config.toml
horizontal_flip = false
fusion_encoder_layers = 8
fusion_encoder_norm_position = "pre"
fusion_encoder_inner_norm = false
fusion_encoder_drop_path = 0.05
fusion_encoder_positions = "learned"
grad_clip = 5.0
lr_schedule = "cosine"
Rows from block 4 of the fusion encoder, named by matrix and row number. Rows with one number belong to one attention dimension. Each number is 500 + 40 x the weight over its row's rms, rounded and kept within 0 to 999. All counts start at 0. Numbers have three digits each. After the name is the row's rms in percent of the matrix's.
# v: attention query, key and value (stacked) (fusion_encoder.blocks.4.attn.qkv.weight, 720x256, the v third), inputs 192-255
# proj: attention output (fusion_encoder.blocks.4.attn.proj.weight, 256x240, transposed), outputs 192-255
v.133 084:479468561538543534463508431505519453511509481437477473545429515474557510509567513563515476546462475535521551501596485482485502506538457519463555520523539489511500564567551517500566479534513483
v.134 099:553588461481458527467584496520545526485513519528499524495481526498460608513573482444460504503501496454519443459559472509498491539465480459540554456508549416438499565410413555546493507490495508
v.135 086:479442499486546520516431522498470538439417465540604571443547455456488494507484478476563540533559532534457450540503519493480486519511544527481530515473491558486548459389436465504472485502461504
v.136 106:520501476525487538502507522477501480542513518494518401487561514452505459487478566450528487418563439486530474506503477544504576485517449519460601435562460454550481485488448529494472466448463548
v.137 102:516489566570501600529456468571536471539548533416498478514499477514447487464539507499484437550560508457476481517549468489466567497533473479514549534543544482546464410435480535513498512512509514
v.138 086:502492563502568582496499471536502458547457510470535493506488541417529525522495506504508485507500496508449482495491501462463575528514469409460516482522518433547503531521545572517503568541506462
v.139 079:542473544530532537442496488508469489547502520510505548492490483521485474471492509512444448462528577506454470556520516439491508507516531481497527503438494426523510541518433549508491521389455442
v.140 101:447504516522485461477557535511500482443494440462490492514469541504531537509493548498499551448491461482598482546549451539539440481493477530483478583523479462494573585516508530468485572510462557
v.141 108:534535502563519539492408455508536561526529513512546439499500499491468532539526524472558501408509466519575466442461582546474437491488504527507498515573478491583562523459527492488484467498489487
v.142 091:505543426560518443511510478445456526504516586484499506537572493531463473470519440546454514516463455561479531501562549508502533522474484423464509544500516537537448553530481482481513384520533580
v.143 090:486492517537522584414533565527460465470484521503529541515497497528543591574428478483465467501508478584476461500557514548415518474504529481566518515507533453518517530506465544532488480477500470
v.144 113:535582530483502544513425481534543516453475484414545490523476485513566466541518491566550450434501469517441569540501494491472426498482520519471412577448493521432512594501586514486453458516492484
v.145 117:524534507510464542458531606608461478516551506519480518467567538522495526510520500476474465587505514494473458543507499386494545472491551483517552507463508486479465420447540517460493503515520509
v.146 110:498455484561475437447556449401552434556406602500470533456495472515508549493491459498529535502459544579589545487528474546499514504550514481511503466599510467501469455542447485523507530466545539
v.147 100:528529489510488558461533524466608454491485568462489520522466497446461553503489500483469450553543546575533576490462534432509529503569505499545501490429530498487421434455486442423445544563500457
v.148 108:541499512496524403503449445434482469504400552452517490501500488495486495550536472515570486508493490540396608504512437496436482423519484512557588539557493494504440437531510484528528448557484466
v.149 094:507495439528529468482494498466496510533533518506505525482498508516513542485519468472463490482479468450455480570566491411493516519464487439479578544530538503512477521518469550550517504517567543
v.150 112:439422567559591457535517505472523523498445478447524556490503502458518550517483487562508563454584621534525534471497542546510498503601486503548547500520531453526541458456469428458446487521460541
v.151 108:485546498496509478517425526575426493494509539450473491479582512541488437499515459531554464567469449503511448576481487550431453469490507498452515508493488463459503501480552554497571517466539567
v.152 099:532527527437447505554454505549405543492558444519492491595477526554464505448527501487491618486504511480500440444454472515582559467485491560505465494470507523525556511456539519471515550458465454
v.153 099:540581526530466524414554580540464456507511553533385548518568483479503546519502441485439464492462514517534463506562451496478525451470473505515546534505458469520453418505464549510529470508538484
v.154 093:543570429556483530509513461432552514518450599440456497450518495411563482484538462526426452506477537535498477564528489508505495516504479499496528515505455422497456548539538548478553455488572483
v.155 110:518513527468532457532435452421552517444490490405570440506413486486463516504477485500580481484526524528500610446484470506445473453531514564500552495503519468488491520536462463518493550562547493
v.156 114:448448544507536463508527481482500436520459452464547493483517476516538510524431502511557535481536566538526597514434510528391485507497490489493494446559500458458517482491482451501454486453435519
v.157 106:466541443471479490538479512518536540478563517501511449550492515545455473451537553486426517494475465426461429430502561500530463522532522482506447487455558489442452513455450495516487498527465497
v.158 101:485520542499522539499501522557468495474539439457486499580508451571553550582483527485529584363528522466462477487491469435460466514416464496485464518485503491441517553506465489515474440487526467
v.159 100:451514474526486521518516504529500460549575442531493532495497481511513508439509561490454420527422462449517466486479531573503543506469522484494497447460497533494444537403496558449514524508433529
v.160 113:521503462504444499452533478494434442503469598516418492460599518501535429501499454437483437549425475594481467541541496502505503460454479523498554480517442488548482473507542566479521504458519440
v.161 105:435467545484489531573418459453510535475513455461538467541537507489478462509512499544490551459561519485502450498441524554495432556525547509451475484463499468484531593498533522539501507491426508
v.162 105:557447477509480530440620487516579436506467495550469526558494522497519548498435508470440470501497493546481556530541499468442574523427545432514489448491507497470470538533487486565446489557526457
v.163 097:443538500506476471557433522463512573507495524479497496502505477430499512478541429550447562431550529512571419528533472506542484530505468559435529506511514483453517626499463566562524562493498529
v.164 116:498495531555540532454521498517468494551460428582520528492564484435586487525521458468488474493535487470500517583533480494522465500453455491459538555487464502535571529491574483490454450422433496
v.165 102:454501561477480566496453460482486538578490470572431522480506481476558469505503473489436450538542474478532494523570504536424490559457528516450426543490477557574546536493530496493495465494440440
v.166 102:477572442452469514500532548582427485485576403549532468493533537507510467500528529500482453521457476447471392544489463444550486484397463511452568464447448499473499455495501558514518535464492507
v.167 102:481503504489513500458527464486529457517453450530513482477508500513543486508505479507535453443453468491442546515519418528474486508455524513464496504508441525493486520560545547591496446539476493
v.168 101:562562509477491502471496521508504502505549558496454511596438512523482494461511497438437544448471467511474520452571484484533531515460535469515551510447536521482454521527488536540521494565552480
v.169 114:528459490503445512477562453454526457534467553477459551527474491492499515444506529484486429561459496574519505526476525494475568486463510502505469498537497537489445542524556536465502513543498450
v.170 111:546572512513538458505455529489495459484443491417470520506486456492535531570551467562556494473551484536495562556512475524436462464460443564462522550506474483475497511541506541518502459533495489
v.171 121:482485515475508491485448429420472474517432499461513499504528492474553429504498496480577492454470463516476565506486486561439452532454509517427489509540452522524510559578549523504509486461490473
v.172 105:454525496482507440575452486457521486496484498434535466521508491491464473485483461584533476532578501579535531590485529531459491506524489520418511477510502466439531555480508507533483577489462517
v.173 105:464471525511515497459549499515498481480460511532507515469545464517542513508473519470527440553474527505480505570480499451533516484542504497525510496506488506527470427479516454459469489408495483
v.174 097:561419488502535490464513467467507432461458547436485525527503509549500546505427532521558600430467518574482524429475512538500538479532533520584491476532513527500498457566517512517491467587586483
v.175 117:439440507498541501488474511569455520492528452492518535503498488527555450502461578551495506470478468495532424480519607540509425521471521464476448506485503549520571518525490498505507502494499557
v.176 104:510453532579599525444606501479517493540465424496501570473527504554539585548470466455471563439559542444520567491496454498391495515456507460534503481536548453510527489543497453494473427486506526
v.177 105:458438490515484465439613519441481460533516457576488496490478463508517536460491542465519551491437577463590490456514422572534574525497455477539521403571495477514501469495429469477523518459452513
v.178 112:535509462509429517462541436471540463574542562520455435478457509496422491424510515460465430574451518480524532462532460551473567516514550489540504414516509504493375473503516534503511499566469478
v.179 096:465438567509527535525510529582512558476441467486536548499553488486515453532440471604423517552586539526502519586462546515495438519527507442543480507474528442485574526461598450488446467429432501
v.180 109:512492549520531540542502505466564497480503464446510546548502537512512550512491491497456573395579533476521482508435539527490487575545539485478430473468544444461554566536489468505473480453559557
v.181 099:565497533472530481450544534577448441503466449550494528497555540537585478508506433485531496500468506497456535551491425545497489433424496497488525470490477433478542479520519480508493454398496512
v.182 095:527538522508518529544521539584429510528498441510471503560524462517505470499521474544436552506543511461500483475498514563503489479546483472527477519449515515505500389412492445475467442496361489
v.183 099:551531524475541529399484498541507458529541482497484501482457489505519462534496532450500462469473461506443586439533489483473447496433505509501477510424513588554442424545476482554496432551460471
v.184 107:549568478533507459624444461558442606495542470419521496521509488531435493469536510549484538489512442463447458471496529507557469462499520495511534555454533511504501503496542542484537473541518551
v.185 100:457506494476430493493517432441517502546516537572388511563473514604559498452487465412421524487448434484522524484536481544479545505438543469506484470472534537574475517477508492522518491453511492
v.186 100:606519502507550534503465462549427562477453450421548498510531471516471434536482530543544522469550512515430508478496530506450420465499526489520477585473465525553549465565543502457522428556529491
v.187 102:562460543516478467439569516466559500423454494514531528567511462475512506516466450500527534460543544581511564485510441411515482481464522470506596498483468438457508544571512500561492490573500464
v.188 096:505455478483497498473513595515572510485519503480480527453476622517482564472448483501423511557519531495557537493491459547511528499527579506550495367484528455445475511482492500530520577510531556
v.189 114:479399554521489524436556466460541432533494456563537508553511513519520524533421532426531566466505537490524591443453484498443503524486527441538501453502502488548514436486476400487469467497453514
v.190 095:502557495479518475497446506507449592436503448480533442501486473442497426512524487534511506470531511493483514520531450455547437485479483527482606572471444505556540505587542521549550508554516456
v.191 107:491529500506520512567493535585424554532581412489506491532536533528481538476520550507512585457552505427517403451449550524574491505513470514508479522472495503514608490441505480419510514455545593
v.192 094:471518516484581458485667458473451499488498488476447585510490512518582526533487487465474530497505546526505509485510509546484515486466503449521505414490457542488517477464445513482483525500466450
v.193 085:462596480502511522453474490505530461488457470460483532487478464557495449504542508537464499503526487448545521457469498441463438518566578519557448485480499457484536576473485546509512527523485550
v.194 080:470478463531456496468543487515528492487511572528481471509469493504506517426503541519451471512496487450467521505560502436446531491486528512552478505531517494463432557494553497507517426468562477
v.195 093:549516487510489556452442442504498519560493500457431501424430520563466510515473534521557445434497479471438583508521554526461536473478520494519515598526488553525456523514484501536462459488507524
v.196 080:574528504551507559522491434537498523496497504540480496512506553478511545545486416507560514395496466510528541517562524495574483508460488489425550560502574450579522427526515483563555490486507529
v.197 085:461486537497471534419468398485480519483463561434486515448450560544498542582535483491610532533507475518372579503509535535473521534462495540469557493493481483473492463488462487521484501475539543
v.198 086:483550405477489553518520476504479483502519516462472463526515489522493509491551509571491531487492457511478514493425547381486473523500528417522550476492443512547541460448488514404522441499530563
v.199 093:460431576511516486413539440482541544579464520498459539412489489523506533501472482441573494509505426540486599493484475569497493461494570513493505468546493523534476457486495458549453530500507521
v.200 077:461502536454415459561519506479507494471526583464455545533470535510495473467517570452481491510473522546536531468552500517547576423516498539522500515529496434518517559565487479481521466466505485
v.201 077:471540525538529610479499421496518533501474527510458505525489455539519481552556521521482512484420427490496579461499596482480503541468484471492514520479505535491534549430526480482570478496572494
v.202 085:496541462530566521506594564498439510583517493502508571512490449547542487570451430486460567531558533521491512493554495493429441487460497455473560492495461567504485503475479493493550468545527499
v.203 092:491599507522484555524511438429540451505602478408522547451474461510541468458546519512423444507467459529516519527456424520472526472522551522544497512506509560441458569469507464526442520498479553
v.204 075:536524497524522508468471500496510482459571508469522521539570419508462445502511464533511525503559528485494514526495519539536438564581533477452491504459516492484582450472471605457422552497493492
v.205 085:376532524471482503610551508531525417492443527466494567458518578468515459490503490444405507477530485475502547492534412580499521418481516466561527503460489510462436571505537501511543527471477499
v.206 086:497514526425421524489433498509446466483518499486512430505490541517424428535478519565536508427465503495478436472465494477515505491454444513472502531499468521483503504521474479500502507549521509
v.207 088:456528487429496554500496438511468468525456502436503527462387593506435489538489428506531520543560504506460502479480442459464474479468560458473534484507497540437450541527502497574535559536499553
v.208 077:461520430508447505496499500434576492561438480478573457458523506462468468469559543554475506512505516601524548482471509489510513515475504526521469491484499454499498478439574449487565501492536530
v.209 085:498541490492434573535378511550480524514482451502586427504497505501486449492519549604463455434557492427573447494447519438525503571480447555442431570477491434470481557472501516474520451489454477
v.210 078:482542505451498500598382469565507502571478456517516434475476522459479458498512496509411443535503527478556476445472547467500464514536526451508506582422510511482487563466536532485497564516500480
v.211 081:502492503506483531443442477461486513470500468459554497461476513518456531520491499556567467451624470532505505483407478471462480551521564501452451471522402573496515490448483482522429476482511542
v.212 085:419429489527453497542548548531497614537413588528493471517503474488497505463486557475473548485532516540496524472496599500487553544510553441502445495522445509516585519480540470485513508475517475
v.213 075:525437474472556459499492518504510502538547520575447460519572499483506530499463511478499449512503410443474484520542495509517441539498495446541499520551528567508439477486500535551423554518501484
v.214 091:560571426461545474512477537418447488534578434455555501520476381484509525491523488529491500574558517530526455473437458500438438550507536490555558438499445537469454472523463526452485570549467529
v.215 070:418519503475529501458503476508466483495471539445534473477508536491472559524463511456518460484591552490443457514438494461459506488437535569513524437494440484476452535520500470465472451527541469
v.216 074:459533507466507541573459492524521472491488512473536517525470537518482445538464418487489500593594462489502499499501503554513492495521566447457504540488530541523520487489525535528438583462460580
v.217 079:525552505462518518509390535544523518512452501508484458460547538519465428556466502470470559466490569448525450442548504510514432532489498418494493546495534515517544524532513579506518570539501471
v.218 100:525441459549541443495526583530457509497487498526513502532555460488509513476505483520523525516459515501531452577566590483549505541486439492491478478478531498522587429481504536506462496483474469
v.219 078:499512540510480545515408519474521501492464500458508561471514506474485517568510518459542564461522532512489540477488416479454485515504553488458530466512487498516457556512484476513523451537525532
v.220 090:584558484540548526494482559525502435461594451476467554486471512554540534515453441499459513447501578449513442504494444448436488447516505473496524534483518482536482498518492499544509422528499490
v.221 080:538538517573512487463513479503529445471520485522454509519558447503545508523520487488427526496429440454528537516457544444532484477502424511498571502413536438550537491456520514430511447495547499
v.222 085:502441454452483415570599566499502475504474497547491498540567474415513536473505512453486545459476549507539446481521478483508499528516513495537498450547526416545463442541476560490544529519430499
v.223 083:497513504518474471463450563494477534509605539521452471573498489606526411504494464536547463547467423467502512515529539442507431488558467540466467546540472461510530424510474497501464491523515500
v.224 086:504493429553529472422502520522519546573430488560460487483524419570472500472469468500509498489556474438497543433473560422457422540515550484519520479517444518518489504449547528479506432541572491
v.225 081:570488552522484479448453467511441522459550497507531477466463498482561504491482509474486504444496601408492473483557454507474532522516426593520501457515465436427453528545457523540460498563510456
v.226 085:525470473494549537556474493474432581534568478505504477544542451523609453521523519504483485561399460545500524528480574538500491563502472490465439523493508558459519444485487472483448557544496479
v.227 081:493496550463487436502533485510568485563495501530467508514591486476524470501495510481495456488470481495542491552521384553531475476564495512509426499519523519535432519460492508545462601516469499
v.228 082:513541529467552452545470476507562416424510469436459507503459529516548548538448538444486496464460581504441445471470419504461526419503516511545459452492495566490468575528534497536469549533509474
v.229 080:493479553454476533505462459525471521501509491467505540486395637468464499557503508557539533460433566544486577448585511538511541459499426472445482555503500563461543536482432494550540530481493495
proj.133 091:457480415497501465550476527469478518473447510548542498487618550444409481475492549485432559546469464497450476536421510504513473452498531475508457516487548511476459510499450459546529443526531479
proj.134 104:456486533541548535491516453472475505517493481452524480502469495566558446592528501553562475454516503498469570526474537491447460512539576528536398560469440498517578533531536439515500558569472490
proj.135 097:452522501506448486512490553446475560542554500441409514548439486519557525408548474526425537541509461481551461499443456478444575490492490486532537469533523537523532447540586510436518449418486498
proj.136 099:541521528486486436462482475477557504459556531496445454521562406458506450554541545534438465496496491503484540514472495452588558535477509498514485499437467515471462501527559472403550517524493422
proj.137 101:511501462511459414525497501492439505453471503580556561502546514465476516532476521516512553492453431545453484481477455479564451499465467558453478463510499557497492573532484458492512495489508535
proj.138 081:473469480454505452537512480480487473454502516520536452529530497530430465493467534543474536531521412462548535464486441498569485514576499582559435528562613584516428436547467442504498443541511531
proj.139 079:422515460474469440524471479533535476460496543484465482539489549595463511519489465499491500548495383489539570468472430542554505517551463560549543487529539576509512490527532493468458489630483547
proj.140 099:514485495470496561448455494489519568553501456500532482527445478560486463509518479444449435470514501481477520550504582495441511469513495480459550504435475445494551509437421580519527488501501503
proj.141 111:546508498489566489484496492472447472506547530508436472547513448449524434505502531557457472455505523506435522534596523441543511512475479491486471463416497409491476478508481512548470475516479470
proj.142 093:533524546471526499475509552455510525515474450492525471477532516421561509528563559446519556478483557523455381532473541506470408468520486497522451473505475473540447563499535483456534566408509431
proj.143 087:476481490523476470520478467423511501518524478479468439545562432450463459465525517520518611575496502429516452504385495553538481558501509483497510501538523543533496489479457427483553485518526492
proj.144 114:432436467480497483574475518556450494534472436498525494517561465493515547463428489491495526496458499489535425426477544541485498515569524460458521488501425492547526457462437512503484511447502518
proj.145 127:566497530467517530525520469464588447544486553490507474535362485556488526454572481579496449508507486526485487480498523530454526549480453482482511465512503443418453513578501525513554460468470450
proj.146 100:512571541441490489501479512507476606456524453522501488470529485444481442508506520452510489470484453528430526576505448401512505517443481620478508565460543486575509516447568415432517512496528538
proj.147 091:545485512465485543511466457568462467530514503489547472506476518555550477451552459520540520513463540500472402433487466511445539582461521518451465497515441482472560513563524536488583439416489512
proj.148 101:467495458531471573535546489561567453482531475517468469533509491454495524422514527471469545469412472511549431498476517594513565514503426442520497455486452478552521460489494501414433533538510512
proj.149 090:443515497480530495478544505493534502503496510479489554519496510524462513562483528561433466464523461540544524564441538557492520442543461472548512477514447488524487488471503428428506443518410499
proj.150 100:504596479445427499427517567530497536424490511663472454466513530498453473451519496444533530569419449490500471482481428471547505515423493566516490501507465554488454489536474501484567467521529469
proj.151 106:467460499493515480489660533487551487537488505477525433469452533532513528515521503464465448456470507526467486459474501517534536467542460437524493500572576492489529526473437463444475480513469504
proj.152 089:501472457574507541463508508501539471530457543461489548424447479478505475481486519528431401558510487488471539494473483467490470518502504449474494478488532558417511538537502560601486504601581488
proj.153 093:514466493509564494528509497484579471495537538496555501457440468555484456463532513499558526522542480548484537516507547479500567528482599538522450557531556452453437507469586484487509444522521478
proj.154 075:448478490522535422505500508612479468457538452497592527548549497525498477500530499406524527493483481489522509438484489512479513501477511482555490567481576501506482512404507426445493483519474500
proj.155 112:384500430587430520471539553585431489541464481514493496492587552464540479476502489458470527504422490479522428496447486570567513530528442414491499505502463562521544455488511505462519467495488521
proj.156 098:506497534463467480504529570520474552474462480567409441467522528496480549504545504466522495509421475498438439498564462477566445489480459580470531516492513548542477470537481516522518536483504506
proj.157 099:504521534504506517512522522431496466530518480470546560466504540511521489538386436506456458470558514528498505561452485545516546452532466542468580494572447514472538513540538552525512480429495545
proj.158 116:491501456509508511505484567474528509467457460515450599426496482490450522470432493538438425566511445517535520523510547546572482486522538520463562502481456538499462431491494543593525469522501461
proj.159 101:512490539487536439526470518504494437507519580450513439523489504548492455562514476526526485478537532499476586540561480489475512429518425540527492558553499475510472527561553490541474475526428491
proj.160 107:587472545484547465540564476493591533514534444488565482552435425503459491492569536509535506496475509467516512496505534485470513552515507509554441489480627448459498517466494427448512547546488553
proj.161 088:479544456500493456440545562545463507462500444523516521500563530447522524502445427439471499553502519461495453519484479533547507458540469476499547496523484601532551445416413516462523468478532533
proj.162 088:515483506451533528497444439485479464497556514475494534501487422562502493578509514575621478485497492516520505526543517472535429500527503562514473493527467517559379460477520446462516500457412516
proj.163 093:443478488508547453495490542545470468440549464507532536459562536516461451542484506469458486538501481481534512512435486541500487438488544461559524566490532515530510488401495505453549404530531481
proj.164 113:516452456422515478551476484496504534443508535522461504534497502542447540457511567533530566528488497499517488458539551445527481487488584470557411545421507508482499496452392458508493526526555458
proj.165 093:516524466512580430472501552571471563445509490480513516585473463499466559463509515526493551506524505474473454444463552429523515427520569483536510510475490489506527432482488493506487511499564523
proj.166 084:561407518544535508529524464437544478581495534462458514534488470533470547541527461576475449511543508526502559523530581581421526514601470450513469530529536442471482526559490504498483507502457504
proj.167 091:511444488529498496563441497488446495507513525459485473572562459474480497476439542511560548499508495431541510536577581529539436444532486505513525541496477463597427453464492491411442560509519514
proj.168 104:418496482542518520534509489520483513505492470419538565475491464529527519517444481533435409495546494490494466512416511511473523459547514516519448490522452519517504539492599520509474472523489497
proj.169 103:503466517519586469518475472598494464519537501450548474496480432525530498567569474504536492474486500520476517479541468476445492480528505508533474502485548472511518512466525440519487515490463515
proj.170 120:417488443514512488549547521583499494468513487537535476476543455521464509453486488438458490542450440514533422445489514572540563485555538444480495534530492512540528446440520520382508471561493462
proj.171 114:469474485497500444539536517564470591481504447492462453520560453486477548512503487457464504503492516491504408488531513481528495441561514460524441509463517519558589485429436480467427579530516546
proj.172 109:489475474462498469439623553520488469483509447537530452477559506509477534544518487476530525520415486479498420462479495539536486475534459436544525501547532533555522443443444465361572434475464539
proj.173 097:631479512466490544532502486454542493578527479515437499549444476478459536523540509573560495502434482496509531469537542478486472578423434508540511487435491422468522461537436433483546523518467514
proj.174 089:484554503504402508488500503517517566510488481568483485416492452472525426488523485456506436518497490501495514527506462510523510515466478525408460453536534508511433488512509499520492575545476515
proj.175 126:529563516419462452482538497422509546469471512596475484469512495519484550539458453458534497470576487543438549539489467461537546463529517577438480508571526493480496511511471512547478547467455493
proj.176 101:459550498423451488495462577510523526434471564553446486481468518517507531474523543520518440549481477524472510519538502462585487458492483520461488499489426557544445497512492488514473472530506468
proj.177 097:548528537544496493499466509461494511516513519495374542457502491491465436535548525582462440514505484528443588551539516454547451471444481567516501567427518480518426531544552518549514506552538483
proj.178 114:508512573554568485509473518511483469526521522390550525558494503536551429522534533541508488478511555476504496510492486506478463470483442495555547559497493451536495568513584514485495477478501502
proj.179 091:517511451432445512478519490494513505445533491568487480490473559477499534462507521420607556490432515488459463416494479444570494480459489550500480518524531541476445523456367492562521484497539462
proj.180 102:463523474461468480461513551540439525440482485556517512472561517495502529498470456469488454598498472499488430479519450462510461467504499494445532490543462619543554458454437493467510477521457496
proj.181 098:472423490526460525556552500514489548526449502505433471531466468503487585497514570492521477496427447505457486449548538453524450534539485520512417477495526573517436504523458467513482560580510482
proj.182 087:524485517470524514530453515467558472429507535550500500432440524530518521496453538495482489490502509513449536461496475423493500497468538594480515507556474509451470561591557572590505545488562471
proj.183 089:465499499512474500605452475466475538493461522470487493561508494485525537431448508478521548488571532462494447529508519513495577467562551533439487509543434455500553525537556596500456571453536514
proj.184 099:399488501530509490485502528509555417463493555496576498492478556462550491522467461417421480501515512495518536511437454509414536467529450480479519455571491518491530564499541524515462522530476480
proj.185 099:520508483556596513483502533543449522502508476401538565497468481450487483538475533537468425499539534474440540555489509404527477433513508551559505508491482534494519521487552453534468507533533548
proj.186 107:427478487457447476509520494506544504471444510576483498478502481484561572478512456437515539466486460517485465448474486486485546526526500466408457423506518511460514513506481504543426599486471513
proj.187 100:464469464433445552527483443517462495494497448507440539472509481500510507526503491549527488501448425509471440527459524535528492545511475507442418444461488586538447489437460493437506535500485523
proj.188 094:476560562519474549496510469515430451533532552506522450476431494548542443461550519505561458530474551494443468496519454473524499482502450533485491553606522495531454537561535538505512403487500453
proj.189 118:541544518475490534493460503449431578497473487518402526465473496501510506506530507571502489489519502521444481560577485445532452491466477529466492501465446554515481516561470497579480556487518534
proj.190 080:427452390548435500503523496552535505524471491497469545520540547465493512446516513433464542554487475495518452454393559571554564495522541425524431485471543543450494497418453551467480521503611504
proj.191 091:488498520525508475435491553465501434472425617531536472462464555446490519498504458477466447573566512531479571507528428434446505472474567462460528496552556528384519532580476533593505480514502450
proj.192 105:470544531564466470448463543524507523501451500510521497518511458449432482556511547464503444441499489434484522496513450456476465553496518514493528525458460503548479473519507509561533459477457492
proj.193 095:498475443461488494489553498587478470463529540538508499539504480501486509472493478496522461478452493506464414480464426549484489512483478469471533541534448560527452391445467491475478506483534518
proj.194 079:509514541443503501530472510513519491499492466565547506429454539519499526608468505457579455439468529560481515490535467413507554483478492494440508567479542511455481481485481538520416410541559534
proj.195 091:507491586470547504495471486456488564438484452579510514523466451495522501457518531500548558457518454503476527484496466483544479483558493489429463420520469503470496430484490503443487520530535573
proj.196 076:418428505503493505519454549504424502467497420580487519504472564476454495442565518476470602529503509509482457497466456529427494480479547464475475376520557455436466528541480531487505470571562463
proj.197 092:485517605498490463582515561511522569428535414544494558474473439448425522521440484494473606532491440478525474510556465510461477461515534497500443472501551518472517433459568506515475518489580526
proj.198 081:488503510497482538515459476546503532482506469548536522529501498521500499508507454523540465455487444481459466533468494575504587433470471551400516483549567563496575424517506516474488518561497537
proj.199 104:506501539540499444467460517459484530459516450441525495498496430418474492402526499529471538527513479450556541547512542549542421565508499488609413463499461471537476531570523427457513604549490507
proj.200 079:555497455503535537512557496570565483471508517456519481516535493589445454493452504516457557543557557478531472567505469538437484501522495514537554531397557539485440446408530502539484544482509495
proj.201 079:446482539467489544518480501579430491478506427561555509428521555449463553510517520470561474449512517484442419457481386516421521479476524497390542483506531482523537488484457567483478431571570538
proj.202 084:427497488569464493478413530539444530513421441437490529511539485450523483508528570497464445436444512424538489462457436487504557536499496537484552487500495487509539518399497558525530451484472519
proj.203 093:526435443432516498437451491471462505512479482473499459537577482485537476451521578538579511489605532468501444531420506527519488534587486506475504570474509484520490501540527484456537586528459508
proj.204 078:458532480523515485503488525530489514558505431512446481500499548524484463478448482518511550534520430470548437497488507502481491556480485499486482527529543547465470424520526439480542493396413537
proj.205 088:525476508498493498408563478534466560466531493472508494495508432481510544531600570489545481506510596476410478505502420429486458548569499543451497515518469500528465487449432478533468498443474502
proj.206 090:599468481491498581561569482467533516550582547473484499546549463528600474439472471461446511572549492514500509524392543598596586500551455483457502453510507481502587496501498541459515507555494466
proj.207 075:529454463514500466514485514500466549467455503508512484508557471464538562516533490486555495521529530528484445483439519523576522511571496441490492451546511460556526445430501514439535535467575484
proj.208 102:517488540467446522509531451500539499523553471486504471455485531503527529451500549489492509500452540504491502510482478564480504502440504470454543538531525539500553541532466445434494575509582506
proj.209 109:539483476434544505478594499515518463499587577525443485488477529524569501491518455443483500543470490568429496462506533538474455514476482466542559507548449537530543500511460480458497471479549513
proj.210 097:467446434516523562486562461534512495557537586490517469492548580544529517445504474482545468528500549504496454477460553532462507471496475465502556497542472516546492484493455484475507563414462547
proj.211 079:502542520434492415424485481458547532494516483540433498509479456459619466451524456490501533544476368496432498540514559505559448532463513455557477512537460524533511493583480464374548538522516457
proj.212 083:432549567519499491429562504541514421471514490525505455463499500479504571528549440548486439559479453463469501490577481498450381511399553502562523507446442523570522533450515435485488462477501517
proj.213 075:478513497558525505465468477506483485489496504538521476465487498499482552513495470523538445473535526498545521513578541447540506444554495479508416484521444448550444510535443516474511474499417466
proj.214 103:500463447526550447535441506503548576476466518481436481496541481488487425532457499486502472519485484475541476481484521526561564490540463488449520537517504466536506485489529554472512491484486505
proj.215 078:533549546472478441489540552444554545397531484528447493503491415500511447500549508515454529534465400521458506482474515466556436551493493497530501590479470511520523524491523513489471520525527451
proj.216 079:488491432526513501446536549538472527436506525489440514525545459479526540479572499524485508523550508469477423535452501504527494517581452521570445471497512455541471440463490417457518498397431468
proj.217 080:476452480560483578564593471558418515490531496570482519519517530501522548490484490482558491530539544507438457448477447556481505450526457514409562500541488497522537482406489530476535447441515570
proj.218 092:424620493535483532492483531492501399527522497544526475497475540526446498537501514528471425479456452522506498534555519478441507502454574537541508486465448519515525546543524442478503467437405472
proj.219 073:458454544470505414459538490517418599429513488506477511460496473479516524481517428496544580527536451477448483447536476500490375456540538487516466515526497488525525490472576539453529525527550519
proj.220 096:482427452502472503479460506442437546552368517487481543549524497500527455474526539444513468475518491503520523450436443455547504555520501500438553507471495507448512562475500593533525466522512505
proj.221 070:516552457428492548481500507543475484531580456528543555500497546508469410442507506481485459439481453452470469515455495528409519523463502555428478503519518537447486516536492518496491499564421535
proj.222 072:549511490544500483488528474512539459450466588467513500490465503544417523585489439495475481557436534504511545474582495507455445464488519515568537526458466476525487542470471497576490466493496491
proj.223 088:543488463509486547530508534541567452491512481452537487507490474529472447484414518520386514463512471476599487551460515571533620500507450505505513495510534517498530477468513515510490454528440462
proj.224 082:457561512464475513523487478513551477469572489551491563508463469479544472452525482515505429454359420481477524510481502547536506537433462494498454492530413534527486474521448464419413505565471589
proj.225 077:545481531454573424576490532446505555567507530480425516490457452497481452589466496493528473511530505572561551426516462455476484508501537524483537521463508527473447510474536582543474485493502493
proj.226 102:457492514517466503492429509536486456560426453452525459483530551466473534537510484517503477478548532466546492486544495467458536426467514494501565488521494485545522530490533542565543486511440514
proj.227 070:560417459577503529430542514467431457460494489422521486466502471506469534476558519537502483504531552480563511500506512507535427558508467454562492517554450456545440547585437436509540516528436433
proj.228 087:522448498525459511485514468464465549590462582513502538478545459466506517461498481470544450480562512520476522502504489420513502459509529452446562588438518512462483546469496574543535528489512482
proj.229 091:460471534531509512507506486518467525599449542482534538515500490495527559500494496412509526480540577486474470502506457481426510463496575503493559443493493518517462445439484508518515520447533518